Rows from block 5 of a small class-conditioned image diffusion model, named by matrix and row number. Rows with one number within an expert belong to one neuron, the router's apart. Each number is 200 + 30 x the weight over its row's rms, rounded and kept within 0 to 999. All counts start at 0.
Before each expert's rows are labels from the 100 images, of 14848 (inputs lightly noised), where the router gives the expert most weight on average: "strongest on" is what is common among them. Only what is clearly more common there than usual is listed. The data: abstract colour fields from 500 small random pattern networks. In brackets: how many of the 100, against the usual share in percent.
# router: router (model.blocks.5.mlp.router.weight, 8x256, trained with AdamW), inputs 128-255
# gate: expert gate (model.blocks.5.mlp.gate, 8x64x256), inputs 128-255
# up: expert up (model.blocks.5.mlp.up, 8x64x256), inputs 128-255
# down: expert down (model.blocks.5.mlp.down, 8x256x64, transposed), outputs 128-255

# expert 2
strongest on: fine detail (53 vs 15.7); mostly blue (31 vs 13.3)
router.2,220,201,257,149,195,188,231,232,197,209,230,195,195,181,215,213,208,263,207,229,187,181,241,195,187,220,199,272,228,205,217,168,173,201,199,167,213,268,194,237,186,210,219,187,203,160,216,167,190,171,231,196,195,209,205,224,202,230,188,192,197,216,243,191,250,183,200,191,247,131,210,171,172,224,194,222,200,277,214,152,252,230,214,223,173,232,180,205,213,152,205,193,226,211,173,184,156,200,209,245,177,195,231,153,203,186,220,227,239,192,210,213,170,214,163,170,183,187,191,213,211,226,229,188,197,188,158,197
gate.0,200,240,197,200,199,109,202,170,235,203,185,195,200,173,235,202,288,203,199,237,200,201,202,197,229,194,200,200,203,205,199,193,194,303,199,209,213,218,200,192,200,197,241,201,148,201,191,196,144,164,246,237,187,167,216,199,193,166,194,185,200,203,204,136,200,199,185,195,196,210,224,198,200,190,205,202,199,198,223,200,226,200,197,223,175,187,219,251,204,204,201,201,206,215,84,193,186,201,205,90,199,159,188,199,261,227,202,183,213,280,200,223,202,214,173,200,176,211,209,274,200,203,245,185,207,204,201,361
up.0,197,200,198,219,211,229,208,210,195,200,181,234,140,222,224,203,219,143,197,199,201,194,201,219,227,199,181,293,209,202,202,203,116,131,218,201,188,298,192,188,196,207,179,193,209,204,164,195,202,199,194,216,197,230,176,201,202,200,215,250,205,197,172,200,180,202,208,201,199,185,239,201,227,183,189,166,200,177,207,179,190,180,102,173,201,200,205,197,199,202,193,203,147,201,200,202,199,205,194,211,199,199,200,187,240,186,200,256,227,194,183,194,205,199,194,212,185,222,200,191,187,200,200,145,200,147,161,200
down.0,192,337,200,194,192,206,203,201,200,204,206,211,160,200,181,131,188,198,205,197,201,201,144,189,169,203,131,247,200,203,201,205,200,29,199,202,133,239,200,184,197,205,200,188,202,201,224,200,201,190,226,222,203,229,172,204,201,202,198,247,200,205,178,206,200,195,199,200,192,226,213,199,203,198,201,194,198,221,276,204,199,204,259,200,194,199,202,181,203,201,193,200,203,175,223,201,200,198,213,218,203,243,213,200,191,191,191,223,195,201,178,208,203,200,202,168,205,209,219,192,198,215,205,200,170,196,201,157
gate.1,286,204,117,199,188,96,201,185,217,190,204,202,200,251,203,204,269,219,199,176,184,199,203,225,197,189,202,211,194,198,143,202,156,204,150,214,208,200,168,149,178,195,194,178,198,200,154,204,200,201,192,203,218,189,241,192,199,198,200,227,213,211,235,197,198,208,200,255,267,200,208,200,202,199,115,193,205,201,190,200,186,155,148,187,179,286,197,186,187,200,240,199,200,200,200,216,200,201,196,182,200,198,287,200,185,201,149,198,153,228,263,200,200,200,208,234,205,200,168,183,191,198,197,203,199,223,218,193
up.1,203,226,139,196,201,159,200,169,211,198,202,220,209,198,290,199,206,209,214,186,191,145,200,240,192,184,198,545,202,192,197,199,123,206,181,218,210,215,199,176,201,182,179,144,201,199,199,200,201,199,193,192,209,197,199,200,206,197,200,199,200,214,221,205,214,242,203,212,210,198,203,205,201,195,140,218,215,204,202,201,198,167,192,205,190,179,200,184,195,179,210,200,130,190,200,201,171,191,200,186,200,200,202,198,203,220,215,206,228,207,215,202,198,200,224,202,200,204,201,196,175,198,200,204,191,182,199,200
down.1,52,218,194,217,269,203,194,192,194,310,204,214,190,218,196,203,200,210,257,201,193,199,185,218,230,168,228,231,186,202,180,205,207,196,197,196,199,205,192,168,163,198,182,200,162,153,209,186,171,206,204,199,196,221,227,200,200,200,204,174,216,211,191,187,185,201,199,198,153,191,200,283,200,199,195,241,191,200,199,196,189,185,230,211,221,271,176,219,208,220,97,179,218,110,191,203,199,200,227,170,198,208,134,200,253,197,186,202,287,193,163,200,116,192,213,239,193,212,185,177,208,200,188,201,161,92,200,239
gate.2,201,222,202,200,241,203,200,339,213,200,152,184,190,194,200,203,203,225,223,202,203,206,201,197,215,200,184,200,216,198,189,200,198,200,216,191,185,226,189,199,213,240,212,196,197,199,186,199,199,193,209,218,210,203,205,159,199,200,200,190,215,201,201,175,226,196,156,200,200,199,223,194,196,252,226,203,201,214,203,208,188,201,176,201,200,200,195,200,190,226,200,189,200,209,278,205,226,144,200,303,218,221,196,198,218,266,202,100,202,208,203,173,203,210,198,199,178,262,202,268,256,197,200,196,56,194,205,262
up.2,199,203,194,235,272,202,166,311,204,200,199,199,157,189,210,212,192,199,199,200,198,229,178,201,271,206,159,200,187,197,195,200,200,200,219,177,189,266,186,200,258,213,205,200,201,201,200,200,195,179,217,210,197,202,213,199,191,199,200,197,200,200,147,199,223,197,130,199,210,199,200,198,204,213,201,240,206,257,200,216,211,160,152,208,203,200,197,280,207,211,226,201,201,199,209,201,215,155,180,175,209,214,185,200,245,235,203,174,210,218,187,201,204,208,197,180,200,217,199,261,271,181,203,199,190,188,191,208
down.2,210,206,203,193,153,195,181,200,182,201,230,259,196,200,204,199,257,201,200,202,190,197,186,228,195,200,135,202,187,244,211,193,194,228,172,350,192,187,201,175,201,203,124,202,201,184,200,200,198,196,200,189,190,189,245,200,201,200,199,203,215,202,188,227,231,199,141,164,209,118,249,225,173,189,221,180,175,190,203,207,200,202,198,194,199,195,199,205,124,200,122,157,198,200,200,203,200,207,133,190,193,202,205,200,166,200,200,201,201,209,174,200,208,200,191,200,198,265,198,198,154,202,197,250,213,202,186,173
gate.3,165,200,200,187,201,232,204,203,203,199,199,200,200,236,164,200,188,199,207,198,199,201,193,268,203,159,187,214,201,138,188,194,211,213,198,181,326,184,195,135,200,154,123,190,199,202,201,219,209,198,223,211,203,195,219,199,229,199,216,211,195,169,200,200,201,197,210,262,200,198,200,199,206,184,200,201,222,208,225,200,206,192,207,204,235,198,199,189,200,200,195,198,198,121,189,201,200,195,212,204,200,200,217,202,285,191,211,250,195,160,193,192,199,199,203,202,226,180,173,0,258,203,171,200,187,201,227,200
up.3,211,193,204,119,172,189,201,201,214,199,200,200,243,207,184,197,193,206,195,200,197,200,208,199,169,180,205,216,200,278,200,229,204,206,199,174,230,179,218,200,222,196,203,178,203,208,119,235,198,198,190,200,201,197,163,206,171,200,196,212,197,195,199,199,170,215,200,166,193,201,201,209,219,103,204,198,128,195,185,199,199,203,195,179,192,221,197,189,207,196,177,223,203,183,201,200,222,185,193,272,190,200,201,190,193,223,193,150,200,202,294,207,179,158,196,196,211,200,208,201,193,253,191,200,181,200,381,202
down.3,221,270,200,208,156,202,201,262,200,199,195,190,211,200,163,211,203,168,202,198,198,267,199,197,216,185,172,203,198,226,199,192,172,188,205,170,288,205,200,195,194,216,153,207,212,200,199,199,178,198,211,214,201,203,185,200,199,190,200,199,201,219,200,204,214,201,199,167,200,195,194,230,204,203,208,220,205,177,194,206,202,208,204,200,212,289,151,187,187,199,203,211,200,46,197,199,197,200,187,201,197,196,223,205,152,195,187,204,180,200,201,194,200,219,197,207,202,198,202,209,227,200,198,200,232,201,206,204

# expert 4
strongest on: smooth (74 vs 10.8)
router.4,213,217,255,210,233,195,131,261,182,186,257,207,179,173,216,240,171,201,141,197,168,180,186,225,224,184,188,151,233,219,222,203,206,207,177,171,294,213,217,210,168,219,178,210,168,184,197,190,236,180,183,234,202,223,187,229,259,197,210,253,194,250,195,188,200,161,196,232,207,217,200,185,189,248,216,197,238,134,203,166,190,201,270,195,224,234,228,218,226,185,218,227,202,206,241,186,174,154,157,196,232,241,238,220,193,220,204,166,187,184,168,156,184,272,256,287,218,181,197,175,154,203,236,213,122,155,131,234
gate.0,122,215,201,206,198,216,202,207,206,195,201,201,67,161,204,193,112,200,178,250,198,196,197,200,195,156,202,282,105,186,193,243,200,200,190,221,213,201,193,208,196,201,177,225,203,176,201,200,189,198,281,200,215,171,213,213,171,196,207,200,200,201,209,209,159,209,180,200,173,201,200,206,213,199,187,213,226,107,207,197,201,203,201,202,257,167,248,200,197,142,231,200,209,288,172,166,186,205,196,227,200,200,195,199,201,89,201,151,211,193,188,200,201,208,199,199,192,187,205,194,247,201,260,253,171,208,272,200
up.0,199,200,252,305,201,295,201,223,205,192,179,288,251,167,204,200,206,203,148,202,192,138,195,199,201,131,198,247,142,197,221,225,219,220,200,200,279,194,200,231,221,123,159,220,200,124,208,196,200,197,201,201,271,199,200,184,194,208,212,200,193,199,220,223,165,203,200,206,183,199,111,187,200,202,194,199,213,185,205,152,193,196,225,236,200,199,246,190,197,199,198,195,225,272,203,173,190,236,206,208,189,202,174,197,251,204,198,199,200,220,199,185,195,206,48,200,200,118,150,150,219,184,188,200,231,224,200,200
down.0,225,195,133,202,239,178,193,182,201,228,173,214,255,201,204,204,233,202,222,193,205,199,205,194,204,234,202,150,200,229,215,217,286,199,197,199,229,255,186,202,205,209,182,227,200,167,105,238,226,198,194,208,189,213,196,172,207,195,193,143,199,205,198,117,189,207,202,205,177,198,197,185,198,167,202,197,225,222,231,218,117,207,201,170,203,175,257,202,200,197,292,153,207,79,203,200,199,190,189,131,202,212,219,187,198,183,197,180,185,217,201,203,197,192,237,203,194,204,171,199,207,209,241,199,207,193,221,165
gate.1,197,167,198,218,174,201,199,210,210,278,107,192,200,204,172,291,209,182,178,194,187,160,184,216,191,198,207,251,164,204,211,201,201,199,130,194,199,202,197,195,189,201,95,191,205,205,205,196,204,218,201,204,190,217,206,216,207,196,207,191,191,200,202,225,166,168,218,200,190,194,200,208,192,202,214,218,200,265,295,205,134,190,181,218,340,177,210,200,215,200,245,230,201,183,110,233,221,190,202,162,199,201,200,210,189,200,184,200,207,174,160,201,299,200,194,205,203,199,200,198,202,197,208,198,176,235,169,202
up.1,181,198,202,199,200,200,200,209,194,202,195,219,266,208,172,202,184,200,178,250,196,99,177,235,199,175,201,204,197,193,209,203,169,200,225,208,301,200,198,235,200,140,185,200,198,200,181,196,202,220,208,173,197,203,204,221,90,160,200,223,197,200,202,242,199,201,215,189,199,205,211,203,200,199,204,207,179,213,211,212,200,201,189,245,202,200,206,200,200,201,200,243,207,192,171,156,202,148,237,181,197,199,198,208,204,213,195,208,163,192,191,198,199,197,202,212,202,210,200,189,377,200,237,35,212,285,200,182
down.1,242,189,192,238,193,200,199,179,217,200,223,197,254,286,201,240,198,203,201,194,252,121,197,193,188,182,247,167,202,217,210,274,198,200,261,227,46,180,200,237,187,256,226,234,200,215,133,138,206,175,200,203,137,192,195,251,197,226,204,194,189,192,201,180,136,200,205,199,195,183,192,200,206,194,201,189,212,199,200,194,201,199,216,199,208,151,230,210,200,192,241,200,199,231,197,197,200,155,214,154,310,200,200,199,137,215,198,191,200,199,235,222,214,203,218,211,194,202,189,217,192,199,200,200,216,229,200,228
gate.2,201,201,192,204,178,233,148,231,205,200,200,198,180,200,134,236,230,186,160,193,205,192,200,202,201,155,196,325,258,203,199,199,199,201,268,192,217,223,221,194,211,193,167,217,199,226,163,204,208,204,94,212,200,199,199,272,203,216,205,192,194,222,202,227,200,299,196,200,200,166,215,237,184,198,172,142,205,213,200,200,235,204,174,116,203,194,203,199,204,213,200,199,139,200,200,201,184,110,190,200,197,195,196,199,197,239,200,200,229,180,225,168,190,203,209,204,196,180,216,197,203,200,252,203,171,195,341,201
up.2,196,195,200,214,198,211,105,199,257,199,200,238,217,199,260,199,197,167,200,197,201,198,198,284,196,218,197,200,176,200,200,197,212,187,198,181,183,212,135,204,252,221,201,191,233,178,198,202,200,200,313,199,180,192,200,157,200,203,216,196,202,200,198,118,201,193,122,207,200,201,206,205,212,205,200,209,218,204,198,199,176,200,200,200,214,185,160,200,195,193,206,200,270,214,149,196,198,199,197,200,198,185,195,203,201,205,230,232,200,202,198,220,249,213,185,199,192,193,118,193,204,202,0,198,202,196,187,202
down.2,190,190,200,262,186,220,200,191,242,200,195,193,218,199,286,199,199,219,189,208,196,192,190,161,256,247,188,194,144,203,196,206,132,198,212,294,186,200,194,201,371,202,199,226,162,197,201,199,198,205,195,252,198,200,230,200,206,206,271,202,179,163,191,197,203,199,217,277,198,198,263,201,151,219,202,192,222,264,197,204,210,196,153,196,198,257,209,191,199,212,203,203,186,274,144,196,200,143,200,200,201,203,176,201,164,214,231,198,200,198,197,193,202,145,207,201,263,204,197,211,197,215,206,198,215,197,122,200
gate.3,222,214,215,205,191,171,197,173,144,192,197,203,199,262,184,194,240,203,204,210,200,202,204,200,204,224,201,246,201,205,194,207,200,210,202,203,232,166,242,207,215,215,202,268,205,201,197,215,213,192,195,198,199,99,208,207,201,212,218,233,201,197,201,192,200,232,201,190,200,200,196,211,202,155,200,196,201,201,261,218,201,201,198,175,204,197,198,198,187,172,227,190,207,222,301,200,149,200,163,196,200,267,177,192,184,199,204,200,204,191,204,201,200,193,208,200,200,176,197,196,183,200,203,120,105,214,187,193
up.3,113,199,200,284,200,258,200,200,200,212,202,190,264,199,206,167,276,193,171,204,200,189,194,207,238,196,153,201,200,200,194,267,57,197,202,199,203,196,217,196,209,200,189,247,201,204,116,244,206,208,198,200,203,163,219,156,189,201,206,189,151,130,195,161,196,211,232,191,201,200,186,188,218,160,231,198,213,198,200,207,194,241,224,167,221,191,194,194,188,199,201,204,212,210,199,182,118,200,188,196,200,202,194,200,199,202,207,196,212,191,200,199,233,200,205,218,150,197,126,192,201,202,202,200,130,204,146,199
down.3,174,182,204,199,193,181,197,201,196,170,282,255,92,200,178,179,202,213,200,191,206,174,200,202,190,170,170,199,199,199,214,198,174,235,199,205,197,295,162,249,213,194,211,212,208,200,155,207,207,191,200,168,188,159,189,252,174,192,199,197,191,223,197,159,228,193,203,273,200,200,241,206,198,199,215,202,185,186,194,192,224,200,199,194,124,200,194,162,189,200,243,208,191,198,201,213,199,211,172,207,204,175,206,199,201,198,195,177,202,207,179,209,201,232,204,178,197,191,200,198,166,209,188,199,258,195,210,196

# expert 5
strongest on: fine detail (97 vs 15.7)
router.5,204,179,138,232,182,232,186,183,178,211,176,189,227,200,228,230,218,178,188,164,224,194,160,199,258,157,209,198,197,235,208,193,193,175,214,210,180,146,202,195,198,215,181,192,232,208,178,191,200,187,187,158,219,192,197,203,191,229,218,199,241,175,173,168,181,292,172,203,134,228,200,207,269,141,176,189,241,140,188,217,126,167,172,183,212,169,189,233,205,150,127,183,141,219,230,208,190,224,221,172,190,203,169,163,212,202,220,214,224,216,231,195,173,211,171,213,156,239,205,262,207,194,190,244,241,197,228,194
gate.0,192,149,199,200,201,205,209,199,199,210,192,204,183,202,208,198,201,203,162,209,200,189,201,241,203,198,211,501,200,200,117,194,251,193,201,198,215,202,192,202,195,202,228,200,233,177,192,209,173,175,211,302,198,201,217,198,125,185,203,194,202,201,210,187,201,201,222,196,206,201,159,201,200,70,161,203,219,246,215,219,201,199,202,193,200,200,239,207,184,201,199,217,194,184,201,199,186,200,200,182,201,234,202,198,212,200,227,198,200,197,199,196,215,138,168,207,200,194,207,288,201,149,200,189,183,227,172,200
up.0,183,172,200,200,213,219,220,197,198,201,198,202,198,203,151,180,203,202,162,201,200,189,200,207,196,197,200,363,202,193,200,203,203,191,244,199,202,233,194,196,192,273,209,201,233,193,201,215,167,185,211,244,197,245,208,196,200,192,200,192,203,207,201,200,196,226,209,194,201,244,199,206,209,61,185,215,202,208,198,200,203,203,199,222,195,201,206,199,200,223,199,202,191,199,194,197,200,201,201,166,199,200,234,200,226,203,228,201,202,195,215,200,210,194,164,202,194,180,196,264,212,194,196,199,208,199,448,200
down.0,196,197,198,202,188,149,226,173,211,200,208,201,200,203,170,217,104,200,131,139,198,199,194,123,198,201,196,42,223,201,196,208,197,221,199,200,247,198,199,169,205,219,200,253,201,201,186,200,189,202,145,214,203,328,200,162,200,211,213,201,198,194,200,199,212,16,200,200,202,223,201,259,195,172,196,222,200,181,169,193,172,190,238,200,196,185,172,199,198,211,229,201,248,193,196,212,198,165,288,201,198,200,200,203,204,295,204,235,206,200,206,177,201,196,199,212,202,172,201,204,179,208,205,185,162,193,260,199
gate.1,201,193,187,212,202,202,200,200,199,192,192,214,193,187,199,191,198,198,213,206,199,57,211,205,160,201,198,277,209,211,207,216,200,213,201,204,0,190,203,205,169,204,203,192,214,227,199,165,210,197,203,198,193,198,239,181,199,200,177,204,261,201,194,157,204,227,199,212,197,108,200,202,176,197,221,188,196,215,246,199,196,202,205,254,199,198,200,206,188,200,200,198,182,76,205,144,201,200,199,213,311,201,202,165,204,184,207,200,194,201,184,199,204,195,200,197,206,236,197,212,206,195,197,183,202,197,155,209
up.1,197,197,195,209,208,133,236,205,199,196,196,209,199,155,214,195,199,196,208,222,199,40,200,206,219,202,197,244,204,202,200,223,198,204,202,213,42,200,212,196,121,203,203,194,219,207,206,197,244,198,189,200,199,192,202,180,201,197,187,198,238,199,197,197,192,207,196,205,169,173,177,198,196,197,225,188,197,238,229,186,194,240,240,285,197,199,201,202,197,200,193,195,196,199,198,198,197,185,198,207,218,200,198,159,250,128,189,195,198,201,188,198,210,198,199,200,203,227,200,236,200,204,195,118,206,199,148,210
down.1,168,167,180,198,192,200,195,191,199,201,196,210,201,210,164,200,235,192,207,209,204,123,201,152,196,200,191,143,201,200,195,200,201,206,207,202,398,287,195,201,207,199,204,194,195,203,195,200,200,203,182,185,201,202,198,212,203,207,165,190,200,205,198,199,195,197,263,195,201,200,203,202,199,200,204,219,245,202,260,200,206,190,210,183,175,199,196,217,185,202,186,211,207,235,202,192,203,187,212,200,242,201,219,217,201,257,203,212,219,201,203,190,201,198,200,193,212,246,201,207,203,202,200,199,195,190,211,200
gate.2,194,200,200,210,199,170,288,201,193,205,200,101,190,210,194,195,215,194,190,200,223,199,200,205,226,238,255,289,199,204,271,200,150,204,199,205,204,204,233,200,201,200,174,245,195,312,198,199,233,207,221,194,150,227,197,201,223,206,193,184,200,226,26,215,213,287,200,200,202,207,201,194,180,188,216,201,255,175,230,211,226,205,200,218,185,202,202,191,201,197,200,207,203,213,220,207,253,218,207,247,204,207,135,193,199,189,89,269,200,198,189,189,226,220,209,187,140,221,182,181,203,200,198,199,212,202,208,241
up.2,338,117,212,237,201,196,98,200,272,204,187,232,222,126,197,202,193,222,198,199,199,210,180,196,67,199,206,114,198,306,187,200,204,199,176,203,123,192,198,204,199,212,189,183,193,188,205,201,183,187,186,200,200,206,193,188,131,205,254,218,197,172,300,199,211,208,204,223,200,196,206,206,197,202,193,177,210,201,219,207,182,205,198,125,210,212,210,197,193,203,210,200,180,266,202,204,198,195,224,194,198,198,203,204,197,244,278,163,211,186,197,205,208,177,200,193,203,189,187,203,196,152,249,214,151,197,199,184
down.2,192,196,201,259,200,197,76,199,203,204,198,202,199,200,301,187,204,148,89,209,199,186,200,221,192,200,197,205,158,176,301,209,211,200,210,201,200,208,174,208,196,231,208,184,192,208,200,196,155,199,181,206,200,257,232,204,201,194,235,132,212,176,0,171,221,152,200,203,162,199,200,203,208,201,210,201,199,176,189,214,322,203,208,196,201,201,192,200,212,201,203,204,204,200,197,206,203,253,196,204,194,216,209,192,191,220,203,210,189,183,224,166,197,200,154,199,200,233,204,233,206,190,157,237,182,199,203,206
gate.3,204,205,202,157,237,264,224,200,201,191,253,174,186,200,204,126,193,202,202,176,207,260,232,202,200,169,215,209,186,211,199,108,195,196,209,206,176,196,128,203,206,199,303,199,206,200,181,200,197,214,209,200,203,200,197,200,192,200,199,214,211,212,204,175,203,250,204,182,264,194,242,200,206,113,213,195,201,199,199,212,227,266,206,186,199,194,201,189,199,200,173,197,182,207,200,210,201,207,196,200,185,193,200,192,132,214,201,205,162,229,208,199,192,200,227,205,204,198,202,283,199,201,175,220,178,271,200,111
up.3,203,210,202,192,181,200,212,200,196,197,207,204,208,189,218,204,190,209,200,168,199,242,199,188,238,208,211,202,209,249,197,197,193,210,197,218,24,170,188,205,276,186,203,211,202,229,209,214,201,198,209,183,317,199,199,220,206,187,209,223,218,201,206,201,266,240,201,190,196,202,197,203,216,160,201,200,201,197,200,202,193,218,207,90,174,213,199,230,200,206,199,229,184,248,195,198,199,271,207,198,165,200,202,200,194,223,206,216,190,203,204,204,196,159,203,204,211,212,206,199,201,207,192,195,45,200,201,204
down.3,199,247,146,198,200,195,201,186,196,188,216,210,200,250,187,166,191,213,196,212,206,227,180,209,183,200,201,200,186,188,201,103,183,255,176,182,270,235,210,201,200,201,200,262,205,213,164,197,201,200,244,145,154,183,180,202,200,205,202,197,192,245,196,200,200,155,190,164,169,196,174,198,199,219,209,209,198,216,199,203,190,229,242,234,210,178,203,202,130,200,200,201,194,227,197,205,214,182,188,201,196,204,185,192,330,195,191,208,200,201,203,202,222,197,229,200,222,192,195,200,203,208,198,225,226,198,185,197

# expert 1
strongest on: smooth (100 vs 10.8); mostly blue (59 vs 13.3)
router.1,239,224,247,208,213,204,196,258,205,209,223,184,164,187,197,218,180,216,260,244,184,208,213,205,190,191,209,184,264,190,217,180,190,209,172,184,217,269,217,208,179,218,204,204,167,186,224,177,227,175,229,205,192,240,166,237,232,208,132,214,143,259,187,222,149,141,195,206,256,139,213,205,175,247,222,202,173,276,165,138,243,169,244,203,222,266,242,154,236,168,207,217,215,263,198,205,196,177,166,184,174,205,192,235,200,237,203,141,229,219,209,154,186,230,177,171,222,187,184,171,169,200,232,186,192,207,180,173
gate.0,225,200,201,201,201,184,206,160,197,197,198,215,266,176,242,167,199,183,204,199,201,199,187,220,196,216,210,231,211,199,170,210,201,194,182,234,199,184,200,196,200,200,184,214,201,214,203,201,200,273,196,213,160,199,201,197,202,198,199,200,184,200,260,200,187,199,182,212,177,202,201,195,200,213,194,193,203,202,226,203,203,196,129,203,201,202,96,280,182,195,224,190,205,205,199,201,195,137,200,225,200,208,201,198,148,243,199,205,201,199,222,173,204,198,264,217,185,204,199,204,200,198,201,208,379,227,189,220
up.0,201,237,197,158,168,196,196,200,227,200,182,200,168,202,194,170,188,186,218,205,204,177,197,138,256,177,218,200,201,201,199,194,205,186,204,206,238,189,203,198,201,202,199,211,198,201,265,200,173,163,227,201,199,194,221,200,171,241,259,199,205,180,204,294,228,204,202,197,188,211,192,204,200,197,200,205,196,194,161,205,225,217,199,125,246,200,199,210,204,195,201,192,213,201,190,205,182,303,186,199,201,172,195,193,199,200,199,200,246,216,197,204,198,229,195,195,251,187,168,195,186,249,201,213,216,125,183,192
down.0,205,201,197,197,201,165,206,177,220,205,188,216,237,200,202,175,210,192,200,0,203,191,184,174,153,200,165,222,164,214,213,194,177,242,200,202,202,258,203,201,283,200,207,200,181,196,191,191,197,229,199,233,220,190,182,196,177,200,180,200,174,191,199,201,237,178,205,196,194,209,202,190,234,223,199,210,166,214,320,190,169,216,233,200,197,193,202,211,214,205,196,202,200,213,213,190,188,174,157,201,214,185,228,211,199,201,236,172,200,143,158,164,224,199,216,207,235,200,200,199,131,195,199,204,192,174,221,212
gate.1,206,189,189,221,263,194,193,205,154,202,239,198,194,200,227,224,200,180,202,201,218,217,202,178,152,197,146,245,198,193,204,169,197,218,198,144,199,201,135,198,198,212,173,204,208,196,198,197,200,242,227,201,205,216,223,199,192,200,172,210,200,214,201,205,138,226,198,199,212,176,206,202,203,204,199,200,139,201,301,202,193,175,227,194,272,202,199,201,204,200,200,271,106,192,209,225,201,200,199,201,203,195,183,267,181,202,177,201,391,187,145,218,235,191,199,201,200,127,181,199,211,204,182,200,125,202,208,194
up.1,204,163,191,173,166,206,200,121,194,195,192,209,199,200,201,208,197,200,204,211,200,163,160,206,278,206,237,191,161,217,200,224,202,111,196,323,112,200,200,175,201,206,200,201,205,201,201,195,202,197,189,197,198,200,215,151,200,223,212,202,197,199,189,201,215,200,211,186,222,195,194,196,207,197,212,187,243,200,151,188,200,215,193,187,154,240,214,143,201,198,202,200,193,200,200,193,181,192,198,232,189,201,206,193,271,186,201,200,167,200,191,240,203,198,177,202,156,199,199,222,198,201,236,200,333,188,181,196
down.1,240,280,200,200,223,179,197,201,169,198,197,210,194,194,189,195,198,201,202,201,194,154,230,200,207,214,280,208,219,187,195,287,215,57,199,193,266,196,200,183,194,193,200,183,201,227,174,224,143,193,186,201,212,201,194,165,180,251,135,201,202,193,201,155,199,198,202,175,200,201,197,202,200,197,203,199,228,198,252,236,200,240,162,226,209,176,195,186,201,201,171,211,197,220,192,224,206,201,210,198,200,200,197,200,183,207,197,281,207,209,193,190,202,192,257,225,202,194,194,199,243,208,206,199,113,237,200,233
gate.2,203,200,203,212,181,192,205,204,212,208,200,200,153,156,159,200,214,200,200,200,204,213,191,173,203,198,199,198,195,200,202,208,208,252,240,142,199,191,211,200,181,198,198,238,187,233,213,195,197,189,200,219,217,175,200,206,199,140,217,206,261,205,199,253,200,202,201,198,188,199,181,199,195,200,198,187,195,200,209,199,199,222,191,212,188,36,213,220,170,184,201,203,201,133,203,212,193,199,199,186,200,200,191,200,183,278,191,168,209,200,180,172,241,196,201,196,194,196,221,261,183,202,193,200,202,210,114,202
up.2,195,183,199,198,200,161,200,229,201,179,205,188,202,201,204,182,188,200,161,193,169,192,191,224,199,235,214,208,200,201,289,259,221,183,201,144,211,191,262,253,221,205,200,208,200,202,161,115,190,204,204,204,199,186,112,192,164,227,200,207,200,200,193,201,197,219,198,212,149,205,224,200,204,200,198,201,202,195,199,193,199,155,149,197,254,84,200,384,194,197,201,199,206,200,249,257,212,161,206,213,203,187,196,200,194,178,199,214,200,224,209,167,161,182,210,206,200,245,199,200,117,218,223,197,196,235,226,200
down.2,208,168,205,207,203,200,215,210,252,199,213,189,200,198,189,208,195,189,172,200,177,199,196,221,168,200,220,181,205,197,164,198,187,198,222,192,206,154,200,223,126,189,195,198,196,293,208,205,200,224,216,152,191,186,211,225,200,206,212,198,201,206,204,208,117,205,200,226,189,206,179,176,225,157,195,200,216,211,188,182,195,200,189,198,217,230,219,203,207,192,191,117,202,170,182,189,199,244,209,200,227,150,185,199,200,273,201,203,215,166,204,237,196,214,237,227,201,195,261,200,200,124,204,200,185,244,247,209
gate.3,224,204,200,226,201,205,196,209,196,205,232,183,224,203,218,233,181,188,199,200,214,191,205,161,216,205,147,207,194,197,197,237,169,232,176,208,197,183,199,117,194,202,210,206,199,198,218,248,192,299,195,189,184,201,320,204,198,206,177,167,196,227,216,191,200,191,200,200,187,168,177,181,201,200,200,184,214,203,234,210,199,183,209,194,187,206,200,202,183,190,204,233,197,198,202,223,189,195,200,140,216,198,220,163,207,200,230,200,200,46,204,190,199,204,222,200,200,245,211,203,251,201,204,172,218,224,192,194
up.3,146,200,201,182,199,199,202,231,172,201,200,243,201,201,196,187,199,217,200,199,208,274,145,198,198,179,186,198,179,171,190,201,175,208,200,219,200,198,197,201,199,90,200,199,193,199,210,208,304,202,159,198,203,241,200,191,213,118,218,215,196,194,203,186,177,194,198,170,194,256,199,194,201,215,197,220,201,201,201,210,200,215,207,219,214,160,206,201,246,218,200,235,201,166,194,204,284,223,202,200,199,198,194,200,202,205,198,203,156,194,196,184,186,200,188,201,202,143,186,200,203,200,204,201,0,200,200,187
down.3,203,243,190,234,198,198,166,200,197,200,192,172,263,251,195,198,192,173,200,200,208,279,163,209,113,181,196,226,199,190,214,233,196,180,205,199,211,130,190,332,202,203,216,201,189,213,203,183,197,138,249,199,227,184,200,201,202,205,206,159,200,201,201,211,118,212,200,174,192,176,154,201,238,341,221,202,180,200,169,212,197,214,189,177,200,200,193,200,189,207,244,205,209,200,207,201,199,209,191,203,205,200,206,200,142,200,199,150,174,156,123,244,197,197,196,192,178,187,214,201,134,182,200,214,197,197,171,202